{
  "arch": "rcan",
  "model": "image super-resolution model",
  "dataset": "rosettes with rotational symmetry",
  "train_examples": 97500,
  "image_size": 32,
  "crop_scale_min": 1,
  "horizontal_flip": true,
  "task": "super_resolution",
  "loss": "l1",
  "scale": 2,
  "norm": "none",
  "activation": "silu",
  "channel_attention": "se",
  "depths": [14],
  "kernel_size": 3,
  "stem": "single",
  "dropout": 0.05,
  "widths": [80],
  "residual_scale": 0.3,
  "init": "trunc_normal_002",
  "residual_init": "zero_last",
  "optimizer": "normuon",
  "muon_scale": "original",
  "lr": 0.025,
  "momentum": 0.9,
  "nesterov": false,
  "orthogonalizer": "newton_schulz_5",
  "adamw_lr_other_params": 0.0024,
  "grad_clip": 5.0,
  "steps": 13100,
  "batch_size": 128,
  "epochs": 17.2,
  "lr_schedule": "cosine",
  "final_lr_fraction": 0.1,
  "warmup_steps": 650,
  "weight_decay": 0.009,
  "adamw_weight_decay_other_params": 0
}
Rows from block 7, named by matrix and row number. Rows with one number belong to one channel. Each number is 128 + 32 x the weight over its row's rms, rounded and kept within 0 to 255. All counts start at 0. Numbers have three digits each.
# convs0: first 3x3 conv (model.blocks.7.convs.0.weight, 80x80x3x3), inputs 56-69, a 3x3 kernel for each
# convs1: second 3x3 conv (model.blocks.7.convs.1.weight, 80x80x3x3, transposed), outputs 56-69, a 3x3 kernel for each
convs0.14:078072095112112093118176133110109110122104123167164164136165086141146120135185125092125135145150163157140152162130143102095140133130151121063066149000096149023104138086121083081130145166160088115085126151122146168128133123132117134122112133117125138144117130155082102129139146135131134116101126135133103118121112115147153136135127136121117153156166153165152144131131133091140110
convs1.14:146157156115095114088100132168110091156062139202139134122132108230181089243118090140144152143144159078098133119131137125161153099132115131068108084017094114149135128123140130146120137142141148129111097094115079050139148128124145141143105153114122129149126133134181192111148146151118104135102085121085069091074142107090164135105076087092124112085126078127155154110114124098053116
convs0.15:096124109101149112103167134148135138132098100167165173077172237112190173136111132127165135124146118168150138171170178161120132125121106186071072108013053137066055159172134160117106145104121102120105072095070139115075122146133091098119076046074149174177095138123117154125117128082132129137177153156124122074154148094135159123160169174141113146078070105131169128125154098117138123
convs1.15:130093133128091140155115151113144094093129132060144140170151128175107125091072135079132131136100119123081104137109131144101100110088115129162118138156131116129133126127139125144104119150120145119161153163168132136156114119151067107158115148135101115118172148091140112098180103190135091109175132123104115102097140133113149129097160127125162124116115102099084085156143161134165126
convs0.16:129165158137114103090024146132135120135132128144146146099167142136119154161101139115124142137157147168191117144094129129128153156165137120095119111008090039000050147071136105102117094135146123126100111114122104121132120117121097069094079056110161130149111139111086116077110071126107063105110062119127147118117115106105117096127157134121154119126146110154161177156150160112107110
convs1.16:147178141115135139144151144136095116164135161128118118169145091103117161090103199119132116137175141211193126161153152159159106168160158189220168181250190152158154139155142139135101138121113069090109116125132185113147108095108086099103109121119185174083155110060072138142125118149158190150103121097157145105138128111244141114169118158138105114095077108163159159129110134094058090
convs0.17:139181089137183053152187086130097090117076060106070065148119170160096203103052178103156110092156098088170127160120109209155106208176121132195135125132128073166142105152141133171093098152105202134128114032078099069098127128115128115138134113171104052108156124139161129150133127115163172128116113099115129157153137154136142145158148141073104132082112108145100111148076127130089145
convs1.17:097111122154148112158123115136132189120176189119162123092140135105143120090138135108097150141149174119141121122124075109181054064162083081098171137160159142082105142071104154058141152082134142147129141193185104171103125152121109156123126146112114136142138146090148105101135140149099165074091171091125138134144128129111152130148145140123140141143110120161128093161151097174105093
convs0.18:077081104066094103149133178109125127161162129137153114143111100127201178098107131063088094112132107143190129121106119140142136108099141146151123052003050098031114094075159073112149118144112120146106135154110130131132158163143100116135097110127139138105124122115144143117165134094110153175098134110128137166134145141153126129115122099122163122119140083157147119149172135091118132
convs1.18:092152140127149159175139114151143149113129112152088123115165130074049161129078154134149121167135033173180071127141146111138138138154143153112093163059067143048133141115153150153177146184158138083094168115106154164163117135119151131129108103132108195129103107120122124115109133152121119091115146116151087084124130124039057107154167156132146127120139152166169149146076135165146127
convs0.19:174128116095036227126115157107088120115107125130155154176171154128138126084094129144135119097160111098163126136168127136127159162126172078091133010000135074000134115151098107110155126107156122096098143124090141189119142124115141143126136137148107100092130102078148142191125121099169160143142148147113101128161121144146113121143122139133114127132126122140150118138147122084110125
convs1.19:108157093139126162099089113127121084125088110150159174149104101138095122109116123148093137134129112158177155130150122114099132115087123086091058146000071116094124139167108121139158078090122141066154167159108114182140135117177133107128119138100036089096063061095109073106149121153153170143131127106086092120109149160114146156155138149133130098139154146115120150145099117130195153
convs0.20:133115097090025052129122115111072084096057073103098110115090113106094156123093146139102121134099124130099151131105111119104115140129127097059089122050092117118149089061111105059102140082137144084128126081103168121122116104106143134126128135132151157152135147128143149143130097070159130091126111108121135147158124136139124121098123097120125094115091103169189143162232187127182146
convs1.20:115173107125201131157167125211191206244208174235200146123084150119076100088104126138104151160175146166201140143160114152168121169187147158139148133097153150141111154164141144154143143163154129185136126136165183144136094109119115104132124101139112142135131141129127145142114106128103092119100101135120155145054092070137111088122126124113099126120119118112109137111127094099086088
convs0.21:130096120138078128134112101126142119121144121105098100115098122091129179121109111120142147164170170154159154215229124133202158182179125086142111110056093184185127091167218065031092081057130171128150125124091125124102132121153146134125140129137109093086094090098094095090173143156144133125112131143108136140122156176153120152161134180175152176149194163095031053097085072098083083
convs1.21:166132119145139121143135149151155132107142129082076106118050140167154119066110138156091089142137146134118171155090093101039170209097142114172156132168154130102119095119093158145097086136123153217189108110149171124106163129155139093113108127130138118130168162137113137118133148141126103119139149134148164177125110113161179141126064103114168115084151091117113127167221165123088099
convs0.22:144095109078155153125143085140146115123116129142151160136178189137129099172134116145125116126145139137159123150178116111150085136159115189188105139083118094102111137158156138133096147102103083140127056112112116147109107146137124134151118127137145111109183154123157134124130147119139140108110141122140124090126106107165162142096133139094116082148160143089105179134142151167155161
convs1.22:118086124172145136129124127145163185124163165122136148162125092145117103078068103138097148132113138150118136103122143173122127119070112126140146113135135131107095115123132115125152052125095177143109166158156104139136103125127157114107111130126119135167141116128130150127137150145179094148158147144102091080123141122148141109106103105150156120171121171080075105045084075112101121
convs0.23:150111118190141112140130121075062070065045056098081098153124075125145103144175159125118140138129130099135123104155118121113139142119133173162182172130152163122156119207137092108156117121138168136115191163120151175126139118118126105124107120135153109078149097078146084088126154146136147145146155120131063080113105076097088095167108086176102097145160114094112105113146165088145115
convs1.23:143138123156138107141173151120072079136124087156188139112158102104088149122064113143111166075018104124096122147121103124124104138098117134205158118181111099129133120109147137129161111068151113082133139095102161124138127115085184193148145126141157171146128116083119090088111108122139201129108075132148158133115105106170147119110126098138144178150111121150111133036029069100063118
convs0.24:162152149116150148053102144131113104110098096123128111073119098094185059084065099095135163109112119147111073149159156129187119107112103120094118113074161158130135112167117094086186156109085118122125155165166116151130134111104113123133123128111046106110077133122075115099129137118167157143153131117188116129163132118140146125173149137136110127121130143102136121131144157151152174
convs1.24:169157132118176148135113143102154113130129126163122118216168102151186121104151101161144153109091116193193137115115124113177134061107112133178116121132168173127114123143101107156178170124152108117127086165163073093095172150130131178107138170148061098154108115166079111145130114125112123113102135136095100164092123126109116176136116116151095111099111162095099083076090127075077092
convs0.25:131101068149176189146186142154140153130123114127122127154155129130121162129111170128159137145167146112129124166159124138138117123136129135155117155140105144152077153133087156175151102124116094090113136126090136138104130123137120131164124130120108136138117120117102087097092122162134134150154163111125114110145119143146137158157140139118127130152161155116111129105088115127109150
convs1.25:172131131150106137089141134178149100146160150105110109151150149115154136136153145172123122076143108090164145145129125152111118131114144140145124139146116172155147145149166145116150174133131109087109090149124096105100116085111160117134121111102132124146101094117126161139130122111115161148112133112096056083092080128173137173084145092140155139102047076149172130148156157148170149
convs0.26:137172114127165124074125115099141148126151142129146119047083084127181021094132017104110158129181183129159161179140120154166124098117110130111144149204146126164124161165134127149148137153147135126117163131143114126128137141149096078093113107123121120092106112140119125132124119127136128124129114125119139128122140147134136101152081122123061100144085087056072119097089052104094085
convs1.26:130123123132054084126079108119100103069111154106147119255146159255088121165154162121137116090125108098184185159119139162083116134106133126094114148093117145142121133130119167092114156120131099112120074103124115138160109128127160136102107135132139157114185179163182178142133118127144117103128167112173133125167122127178129110152162084101182124098153139146154107170154106130163127
convs0.27:169171081125141056175183126117098139130117173114113136159104117077165152110203128112128105132135138109097140140202248192191181179141130123106119175079133136135129042038000000000024027124106140080113140085086119099077121141155125110141142129161122148113122169124125141105100147140150177158123119114136123136139118131128120102143136139130129140125130178155149173174152190129120137
convs1.27:108112125048101119096130114106121152056098083078103096147087166106072126162092110141092152119071072141146109135118154116148162104095107140135157123148144129126129172115160113002083112015095152162157156170179152129111133140143151099111102136134148166110187197149170121150144131139112116136096139149145165105135128137155169149150170161150113125111092102173135146093085130067108114
convs0.28:082149155130187148140119114123124113131145140132152135107120165134141211165118157121132117143129184108075119134083126094066081054075125119060079130000129111091148152095128097085070137097111150129158109120110085115119123128143118102091101110141107115131151153135123109122164142129153136119180161136137126112127107111126125144132117157174157157129134141128132136156139110141112118
convs1.28:091125156130119149157086128118101122159155158160131129145156094096087119073147147121088088112049106157131124105153105055056067017059091138094088082111109060112153152151168172219173180185138170106107191097096151118126167150113108093122126123111095102155090091128126129127129098127128107172135096109058116155136154124145156101114138183057088143112145157138113106161090106110112127
convs0.29:114121133144098084099121080135130141121124110135168135178096112150130203066056173111124150119123138139187163142164134153130116099068096094078105103079100125143140133117132152083110162158109147116121138122120069107105100096124089076087099089100125115152134114148138129148150157112166167127100146125125118150143104092151122079119156138106126134107121130147098111099088134050071098
convs1.29:134156104142144119116143118160094099195126103149115155130255200033113117120134096081048128154105120143129136120133135097080068117105105100094124126134116154139130120113137143154104113120122121133123139116088141117092093133119073173150106132116147158204104155188077130128176087117127130073103140109148117095134144159128098093099145146103096112160119116116160196091134135113145118
convs0.30:116097122076118162094141157135120132105079132160126130106146148139081180106164178136129141126103121127086087163137091172186114112132106123107151043155158110139106186090126159182114074129114059156102133166100174123121133124109146110104115101113115104124094134145120128130128127135114131137145141113088121164114127137117166122098114145129082102150132092105128117142172125107148127
convs1.30:084145174079072155115130146081145126108129147123135138118113112103090139110113153117171100093123100123201168143189147147099145145098142140078084149140152126162139130140170125048047149113061120147108151043154138108168087128177145091143136100099112143128074102108117115143120126154147124154162142152100117151115098104118129156160111124095153093120159095143141143127114113155123152
convs0.31:032018095016000145063051155123120147102147192121165178123112110170084117170106120145135118126118088109130144162143103142161158112103117073120117023067145102150159142112108096102109099085099120129080105113099096088092113113139104098149131108105141130056111147136121101074117121138077072109116100070129110123096132191085111173134099113143142174149128121155107112147114164164138130
convs1.31:167049145000000093101034098141099116098102121060140205108146132091099144146128105125124131132091104102094134151117122107083148129125154099126124087080118119130119129136133105117140147151137094139144070137112150147131099147101122153124120170152195204147120105117124123196132156114100177106132143134084159225106118158177151168175111142141071136154119145118142114107110138134148128
convs0.32:095101139112018090101098054110154131107133123115141135102119136104102124167146134119096121133112140101084141121112125129112137125130119134069162206061102154070050087142180139091136150085107125093120108126122090122120127131126126108090134130103106066098141106138079097123129139133121127101136115087148191126135154141119120132148118097080060073120100090129119120122103100118123134
convs1.32:198172142131249207121148169099082088095083101073132169110137095127127102111080063145164149103163151108174140163135137102131120129124186154182103125233132132142101141149149105149115110135152126167132134153189133190147089089112148144133121118092185145089057068102160154147120096107156128159142133136099114165113121131131134137126179121162168168141120109125129112135142124148151112
convs0.33:088109170159109174155072115108117152142151196142143179141088100140111078140159074143095134204164135100113100103124126126154127124126108066137082081191131205133150110123116110182129076141122110119091140165155161125088097126154125149136117143111114099130118111156086096131124146135126147133142124115140155144151143164148133154133144162132145140149149168185126095134117073126135114
convs1.33:137146123133166146143126140097145148109139123107124173103156149081094080049117127107129106093124089134139162141131108129127119140158121125157173114074135150135151114137154121094141132163084175139109131146147110148082124129143076122178110133124134150118115153099113195088114149125103117144095126132181113134117153171149180173090088052060145111062124094145117176143121108141061079
convs0.34:126160132231236167192215119112113112092111148107102113126111124201155146161145119122125147148148134142163139058128093000070102073103110148079136210079070167147135152137152168164184165114136162090086100099120088145151155138146131134182138113136104131121106105107091071071121112118120125123120146128155130155117121152124100121109129094138106128126113150096100110094110153094105122
convs1.34:097087095071065095087099126118104082126137081106145112132067123089044120149151130096083117125145096112156110148144139021000099146094099105130122166135082118157113110133118112139132129123105139160155174159124106148109132134127148129158172134119173180136153122082130146115116128108129149111150115111154174120139182133096142101117098122146093076179127138166151142132107150173152144
convs0.35:168097156185119169158138176124118076131119098091104128114108175127118172188145152111146101132172117159158106107100105124144125108125128192170176146149140124218148134092107174118115116131110132002107142103096134255186133108111149143155139123145135140083124129060112146101104123135129126144131110126130143098083130142087110165145111051114135094123116088126134160114119142135105121
convs1.35:075118093047187197102167125103117126062126098165134142111090071104142116081124149133079066130151104110135137128144097140133084079155105119000097104086101130183109152140132108121150112127131101055109138072098186148143159114121152106110141098125145133128129110099175156149103105160133137170096105142068110111141162182116118124190151150146092133136142133119122133113155134155160150
convs0.36:139124151140146119126148127106117129120124139108132115163140105152179103124195132104166141085151129053106142165162144147182128049136115143152125077071142094129161093112099067036105066078148101068093113105127135134095130110119136101113145144114144151125122138128137164110147116127135144164147160150101144123103122141062084127092098108140120118107125114156131123151116117187131112
convs1.36:112118157164094114124114135119093105126112103106107088124069163168082114151149106109128151096118128110096157123083177159129130158146092100117083117170171111109128134115050086058120078087150154181148128172132128129131130106130164147091135182095121145147118089126132102124120120122140088107155143141114174159110187130089125094198162147159107120157111117138131090129122088151122114
convs0.37:126116139184124135140122123144132169138127144123145141156150129103078101154155132149115139144108122116119134012064114054163131060111084151116146102107127143210129167096166108000044148043089144116158113074084098058061126125132126096076129106098139164155150188184147144151123125099106125100136107115134121150149135167150129136119094123103048146109073140166144108163191177139133135
convs1.37:114165148134158166139139130133113116100080076119074126155139127124156106142124112111104110095069084148107118180110128240162193138118186107078096150125156103144147148107092139134027160168068181198167218139151120123134154112103142165162125158137093119110062094094079108106139114168148093145149115127114107110090139155159129163094137157131115099140153087152139183134130142209155134
convs0.38:106124122117181134105139092124113130137129116165159141126100158159167232117049098098132122087163138120190140122164160129165138137124095129090112152028152158134130147036102120000074140048167155115109127095112146178152138145127131132116115129125120125119122139142139152167123146117132109108152135149129125109126113140130133160148152138104156127080098117143180168146138136125108149
convs1.38:103117139122109120141134127153080131135069119206147125153239116081116136077117148087088150133184150184166118114139155153173157180125129107079119110148109109139138106105031082054083035087168108043084161094117188150113132122122134130126138125142142141109141150197098064142139118114109129150117121134119156114127154144104163109110107169131113120159141144130142166105130154101107124
convs0.39:103144128121109132121088112126122113100134118118153160142158155163123112135067011150111096072106167025135208119099114154162087167214123112117106131151134124100123132116116139110124098084153111198143122131073152115136111125124099134142109130153133119093157100063149142136109115136136168163114124133128098121159098103144117061136097068091140175024165239105163183132171147145093047
convs1.39:130145147139159161086132121093083114146134119161121151214136138156122135115129113171152120189143154058114152085155128056145167130137136129138111123119134141134151138041055218135031171198113109162139130132170104076112143153170108112150106087161093122122086101176142131149129121146114120164106092126154128149129133176177184176128150135148143099071118149091131111118135081089104102
convs0.40:102129121133167074148112093149142151158111103168131143134097035078089127069102094150105159151091144167103128151152131107097098136116134094000063134078124139107108120120135130113085132102127147174160133147121107130136140108136174144134163160151120113098130101091099094065142164150120107127133126132167144124145159132136143117101108133149129147106074089164154126134148150109154143
convs1.40:138108131121123141154121120114106126130149122134109138143085194143112189243176112166145054140082087041062146118112120122075118141091139121110122123122110100132133137135131130139113161152101138145185121121138129098143111103140112106152134114123178132136118082127168149136122108157140087126131104175092113123102125108096166083180144161122099165124130144135061077127091145128110146
convs0.41:132133069124107136158123111116131106087118125088106110113076000113187083060105105149144133131133156094141188101036105211148104124124139154209163145167169169174178116147119088154171093100107121124055113124072108079081115125057092131103139100105146135122161191124160171115154159162114117111132108103123112138140134141165143155116121144109098102094104127106099084144160083110171110
convs1.41:141164145103161153147124118097155128112154124117103100161170151125133132175163163075098098116156092108077089105160134255194060102156154100042091124114141132078112111161152096109186157077114127119146158188162143163108127132154164238146149152152140129110090077131118143114147136140156155156113109124112118092167176135094124127135135173134143130120114134112109144125139123113089110
convs0.42:074137115165255137057143092147114104125130091157144123102149066102113102120124135126139119127112088177136127117150158166105115133106093045142179159111145130116193141176148109025078156125074187135113130112101105117091132124128116133143129128127145119152119137189113098180122103105122143114144126107151130147157186174120134158154123102153119106157131113085135152095152170142170169
convs1.42:205109159227085144174097158135128130145148132132121163130127122095106100152087100134171088163176120092161132184135159192149118122119157158179105143169134087103189145108120139133108111110115152163124159149071133150106144150148099135129150159109126133195114075132157058143169099123128078041143137130132098099127102115148148109064118086095135121124122126130091166128072208131142183
convs0.43:224094160208026136170112169126114139135127151147126150130146106136180133108083053138127135165118127183144104122151135152143073127157126168143088145144122108155116113172135121165174124123133161096120137074061115121129124113138139124121135133110133147124104104093126100127170128133163122110112104120102099088141139108108105109104106118088162157131164146122103147136147143121123132
convs1.43:104118068115151072097112066155193117077152126140106139162162150108118128137124168161105106156155132105115101134148122082139109102105103124103147139123108125127084096146092130157084132142137132149155170132197150182152103112156129106179117086146111143101118153113128124103122144190091126196103129188174122154200166150145134123136200130171193118149146140074093127118107094125130118
convs0.44:095118141116142093135125107124132132155149123133117085149115165129020132138113199125155130144177133125141072167130141097000070140060087157098131135138140144150116113094105162201172124164149097081098137141135123143183127128168116098135133134137104132121124137125107103118104126108099128121112146130106135136137152153102101122095133142077116112122115109113102135089074116103135147
convs1.44:088141153101121133147166137165167172080117093132129126070158151126234190122175110179164165119088127127108161088120132127145125095184102111079131134119127138122111147079156136130221154135174131113119127102078069069115122120107091158135091150114114117213115123186168131172130128104127150125161135123149160160147105131128093145161170157154135177111099153125106140114142182141140122
convs0.45:086123072147102000125144131118116153121131166139149156123085103182175119170122094078076124097176166096125114118109111151110068124134127118091118157156175163183166101074112060040107139093127142129075127147147103122104129133138135117131144131119143142141140153167098113134090134130104130127135127115160139153146147166130166137129164181088108161089099132091121117138158127141105108
convs1.45:156159113221228134181157140073100083090116126091104115092151100153185112121069058091117144099146191078164174153166130186173128185177135104070077120130143076105108145181120109189226109124150082086118148100095094047092125094117149111119132128126126091101144126153169147118131127123115110138133102124092132150128067101159109095123151110140166166153145171093112102091132092081118134
convs0.46:159131111149143157139143113119113105122131156149137134118127102130140124101122070178130122168173158160144136091091118116025077104116091150163128149180074159147130058106156113160148150136100144128119124086137105105168151114115144128133145128157136101113155135141142118123156126107127127122129129105177181157165155146141141134178147164158118136168159136152143147157154172167146168
convs1.46:110110128107081141126127152127094127112122122125127106197135149159118149126136153105134115117155161114155095106151160027054089088155093124104119154089086136128111175092114192112206143068229053113129086122126139156126111132087145168105143143143153151177199160159151132169152133105175112112162132128084097132133083101099070112109141140177167151143153146142131136152154135188161126
convs0.47:146017156122000152106048016128131132133129121143115132100127137073140152155132136151090107163125121160102100125104118095115140125126151143151027066075123146128075090154125121111160126111136060114146125167160132114090091143135127151159135134137109129176121119173092125130119119132154112126127114120155172119155122101114086137158165124164149107151124133138112114125128135116142148
convs1.47:144173169068046072116119134101114111075084052117129078142130119126115169125162169154153166146088094136118140128140160103078125135122171147115101121082171140096084134151139131105131141109156148105104142126089125141133122140153128155180116113174115098103076082113099085074106158143107152132100190174089143172091134131089108076150128121164106082134089177136116104122093136116144140
convs0.48:098060109142145142133137088112111124089115109125165129150143121117106111117089143101101113148162156150146115132092115146117097096097098115079098138078101108164108122142109057041127148132106148076082169078078156229223131128113148133104111122114085124143148148170187189160135120082126153132092088095112127153117090095096054081146148126130148161096096103136189174081108100143105126
convs1.48:133097147124139149126132154107097127153167153171190135132135144097092162140111158167085063108116176167092153104106134198144075159159120091080092129108087176170104128125105121204187090100126088087047102123073111110102136147141115098098124118134111082079114077143162157185129185131109137103154133150158182137148118131155149173130191197102175144156149124122118133146147147094090131
convs0.49:124098089040031093142105126140123108140133142133114142095072036129160120076068080106149157153172158132138140138095103170073113123111158135208192133113077123125063090085100032093092122115101101093082138112114097130170139128118126115139157140157117131128157126104127110095150154110122112097131140138156110166116110111121125116121119129133163156146166164104110164136196222129196179
convs1.49:120184149140227199155185164168155199185156168201173146150163084148144086091107089136089104134087095102078109131129138158193153143174122134099153135105116132110132127097141128124177158128113136121100110083106116103094120134134113101107139118102150143101164161163148144173142118120129142177124089138126106164192190201130180147105165128100127125076100150140128147122106189155153176
convs0.50:101102113170166071130137055106096141111124125131130140193236153114073114145115117120106088114138156115123145138119129142110140133114102112134107130118122168184182133114150114088121121125109126154211138147162091123154116125141133116122128135113173122152139109133158158149101106090126127111122112113125125158136106116128116123136110123120109126070084105152167129176158170076039137
convs1.50:184119073173084072109124147115191135113143146073130105100107122111127125107126134150166160106116092168148130120143161120193144133139101159150120074075117175109145142127170153160164123114147099141133112102110079106175110114116134144156116120128100074098152093100121093062076105041145255183158190117139118105107115123125077089112135104138130120165177133140174139095082121194215167
convs0.51:179131169160199135146165118130129129156125121140112105106117080099133083135134136084075068105094027115110081062171131150192181165150165114118107127157109111089144035091140040000036141100071151091116149127128144126115139116137111097086125096106114100092127101080100080118157143124144134127117119138126149122106140112134151116083138097127099080108115115176132123148175170136195163
convs1.51:104093112042033110108099121084123105132172152083118084147114135154131147156143157138129147175091124175136099133128072158139087093093159114120151120073109116112122147189068073141046117176144094124099095090147152125176156118109139123118094140151166157144147173149144172176120123147142134139119130122188146157138051120138070147144150184184130127142124111101104103131113096160160079
convs0.52:105160105113162111099137153148154144149161136135156158185087057075096131126087126070136157098147158093140153184158134197190157138140146099140159137156137123160105093052132070000022121098136149118092195122107114097104112117130129126143113124148138151142135172153146190148133124134117103131105097123143146117093127097147169118123147140057135152080136152139151098101154143127151115
convs1.52:076102101135104109092137102157138141138127058146108107122136159079112192184158124098099120153079044170173165093079093100076144114084150152120111107134114098136130116149097029076000074179115143139152173109090132113077116139114121155119131156140076135101004110101075113122114132116140126142112120152136136122136136196153132140102134101143131059116120131077103154069083161136116096
convs0.53:117127144095065080122057064119142126121126133126144180097144095125111125143111125175117139113045113127103153120137141136101075131132152111146118093078099092115131119114117154152166133133120073117119124140175125122178135112106141117114130123119130124139133152139118146128065061130088070161164120145135148113119136131087098135085126112101114114128099106106116129137100122102110122
convs1.53:079014114088079088133147118088151145107123142096117162108114111098127136154133191139197109120194134122192174107125133131098091118142112105078132114109177127074101147123136096133197105086131096082112134132125138144142125104096145143100126142111195118102175099078141118113150148116111147107115140157202157152173066116146080093138131128127185189133188143132106136178122139159170196
convs0.54:134179114083188034114229115105118130106123160129121130133102102154130109117139099131122118117164109104148094131095124137096128155101081142094120081149132138094137150083035135043037136094109119138086111118092135129156150146139127132105123141111091172130071092110163142146125146127100131133128147128243110070199132109131112123138131169142101120150098088123141111120144091130149117
convs1.54:131107131068093165107114110117138158134147178143096113137123119152108102131120156171143119163166077113116129154100168179082131122061082125077121141123139143174106123113136088127145131131110098142102129115139128144178140147133119102110129134121064131082086138176096106127115118212112099168074097130086156166082096062140117095105141122083172168131139123108131136133187144157152151
convs0.55:160137143150071082140083066141136133158148137100118123159167134122170154096071103118088126081108126127152142128103106166144121114116152049087058130102117084030102140130110162149126143118145104205108162154134130065065132173138085077074136113124143124134173155169156105113116160195041023098161101107191163114160136121150125113119103115112069117122090123149134085112138124131150152
convs1.55:167150078143188145113127158140136188122150151107135134160193136153105106126084118129113136140112125169211178139147119144138107145138149139255212156163107143133100118133093103125127148121132147182154177114130174150171104092133136136146106089116172127071094122066082129099144108120145134168126052131190140130122101122204170125137165142202199164201150127086124129106094106142081101
convs0.56:134134123102127132123124146097089119156129137138120109089109106078200181102100087095069101170160158151133155056021099020025094151184116124170120111162113132153114107150141169118122117110131041121177041147195101116099124117157083100125139143111170158123173158131147144138097124118064124131125115091117139113091135123109141125155116158141052111160096132151176148150198182137135106
convs1.56:119146104087101067142107107118115154089115106136156181136130155019075206088139176143094122181140142166190164173182126094098057113092062134143142126131110127159138142131144154147179152138155131118122160094136189143146112153123129116147125139127151110141144095109135119129137152121115100115103121177161098135207112102185117088133173182137171197135138169159134124124105104157098142
convs0.57:075094074156180166144123118151151117177142106185165125139078072185121073200159128100116134124179159124173141090117114113138128123106110089166066133080030250134101120062069071010058139070132214120061220116046138114086155112116166129116133136120114121137171169127107097089122119102146161121110140115174126090174093098160075102094115117151159163093116131117147141162176144120151134
convs1.57:104092115150129147102127142148132134145147124166152138134119108226158085156159142092099133097067116102118151120105124136121134129123142147119096133134137112115103091119117121091116126094128114117135141160109114135142102102138093130095119145130143138103122050113106106138117152121158132081113136130116132118154198126116122075107142144137120099176130107179143107158102117120122137
convs0.58:120153133117216146120197135098078109084093122089117102073136153102213147109129121143128128192151107173151130075090120086079140119136184063212137116143108123177170118114178225136194155084070179110123120124107080115108145114113154127114152153127116127111111119113102100140149111129159149154140143161122084118129107128108105104163121137200133135165120089115066105119105105122097095
convs1.58:130103145095083133111148119146115148174105149112123117077094148091157120134174133148087099107097079074115074118131162117125115120153193074087130118143155126080141159172100062120039106167120162123124145140143103099083126123119121141125083127111126126156152107126189129135103151136138122111134154098054092126130141135112171087074106091051066097055040119107115182111123157089104137
convs0.59:120111106106098068106100149138182145142204148108151143097102101123133149112148151127156167131157147134146114112123136139129124125108110107074062074000058065068065125101087131095116115091104113114117121102094118101087158145124167210208127154143100094123152139167136122157142143170113089127145113116154121094131123069110141108126158151149171161089075106143144136118096132144122161
convs1.59:121180140167149139166154147115126144131159146171137149160095129110069153088043127145101093084111113095099131159124136118105146137135155138120132101143120070022114084108120095087117148131114145139111143143166142167149166157142141088129152126142160127089069087078137139122168122135125073132109054129114138156156176134149172133168162185145108113110097131148125134154168163133111147
convs0.60:079117143096101091125108109091071121074029075092059094133063097107131133097108124113103126119121111095118131100119125092110126132099111113167138062051086113110131086118157133089111095076124109115124095083119140170136129126125136137134156130130182159102198214125163164112161147108177154128167152151096141129136200158140135125145122116121105125136139151149148131162194115165128134
convs1.60:151147150143146153160161143166136145227164173187193202109117130117176196102151184135132128129143134148132127128167119078160161118122141126153127133144138145159131143133127125139103126107151131081129109113147104146123133204167110234250160117166142140148111094122133113130152128154119109151105084153108107144145208155111165125122120111127112116126120118156141145128234200140161205
convs0.61:118108126126161163174136156124127119121131087122138128222144122152128137091086096105132120169132087170107145108136090157164110116138127133132167140113139089149107094173114127174118132145098053099055088123140144165183137126114129111122131130109107088116104097101084103100133133138134144148169171140089161107086148076090112077125110136163115125138148172068112160131164160182167144
convs1.61:122127126135103132114115141119150149093132119126147099194206087208116125112097118083117126102106131134115081175148153148092113159130202136114104124099075112132114150152175153121149173126147104120110095124113149091156150136144133155135136167115142162135143157173173149143096095138157149168150091121077099088079150132102133079124128144116149114123102097132143200124149177098209220
convs0.62:093058081158053001162097098107116167102122172098108152144119111135106081099107120099076102118104082122125112142105100120091073120156127144144095157049131128136117121046100122134078105125086072089139164109139189158083127131145140107146149105136148161169110142130132131133128131158149102100115114122164150176150099153149127153116166174087149147146169129101110142141145124127120154
convs1.62:078144163029026149136151162146103130099062184124180188096126123121131108142106089115104159097121114150180138146129105082113174157148161105099116157144156146132123117128111121126157116104124158135163154175101128146139144131094129127122123121101179136127139043128134058137132145122100153086112110086165184180168179085115078088118104134153163188135144180138156110133164107101166171
convs0.63:112120162141137120137109082159133101180138098170153123083112117090095075118126138133112166114095131115132183093182123000029066096066031090108116181118131142115101120131150134147089117073105111125108088115132091114126132125127105125155114101143145163111156193146122144122118132118091136125096116129173130113193134126131092096117100129132080116146072121156143144154122140165138139
convs1.63:121116119129093117118110135142147070089121079146165139108125124155110092137153123167130145153161142151154114054113066018000008162077090124147119123121101135166121139144159162160154081089144123137127126128161113140166111078115108135170101159152134113163192090088130102077119112111108078106128145122182073140171123086094100116091188182084188175104119126122127128094089091080099108
convs0.64:114164121119121092077118108139131128164157147149157157158157152099142168111113129111171166126166151131131121157148126156101151117060108102104114129010128091064086106105151134122141131098109133196135107108117109057093106133132085091111124092114123123131164167157152180151134153148102096098126110116126097077153125116149123100100129160136131140153144121155173151148131125152140123
convs1.64:160148105130166128124118135150121129134117102120074091134131130111119157088087120159068092145010071134057098134191096122142115118089176116116121149179114123129116126219227153183163170168075103105097097103159124117135126106128099095131112091115092063138082054121140142109144141121129134128100069099083105140133134105174182120143126127105088114069062071132075095138084107133065098
convs0.65:114141120145147095113108129122140168095129151109141126107137022088117024177207147127123178143153204098094182131118121137121113127134124124121122092108124120129127090107098132115110100098128187127147114111165071132162146117143159122139149128118117113101150140136147118135112139146090124139055106143135123106138120121156156140140154151135143134114099101142148121094106090134125144
convs1.65:110133140137104098134124134148093182112074199123110140138080077240140156196135144130123187056096134046116115161116119107031071102087095112122147119132154146128138123150199160187178179164132081103156107129138046054085123122135128135111153149127103137081147143100145164138124137160155120113132078117083112120150139149123125124102195156076168161123154098140155106161134104145145118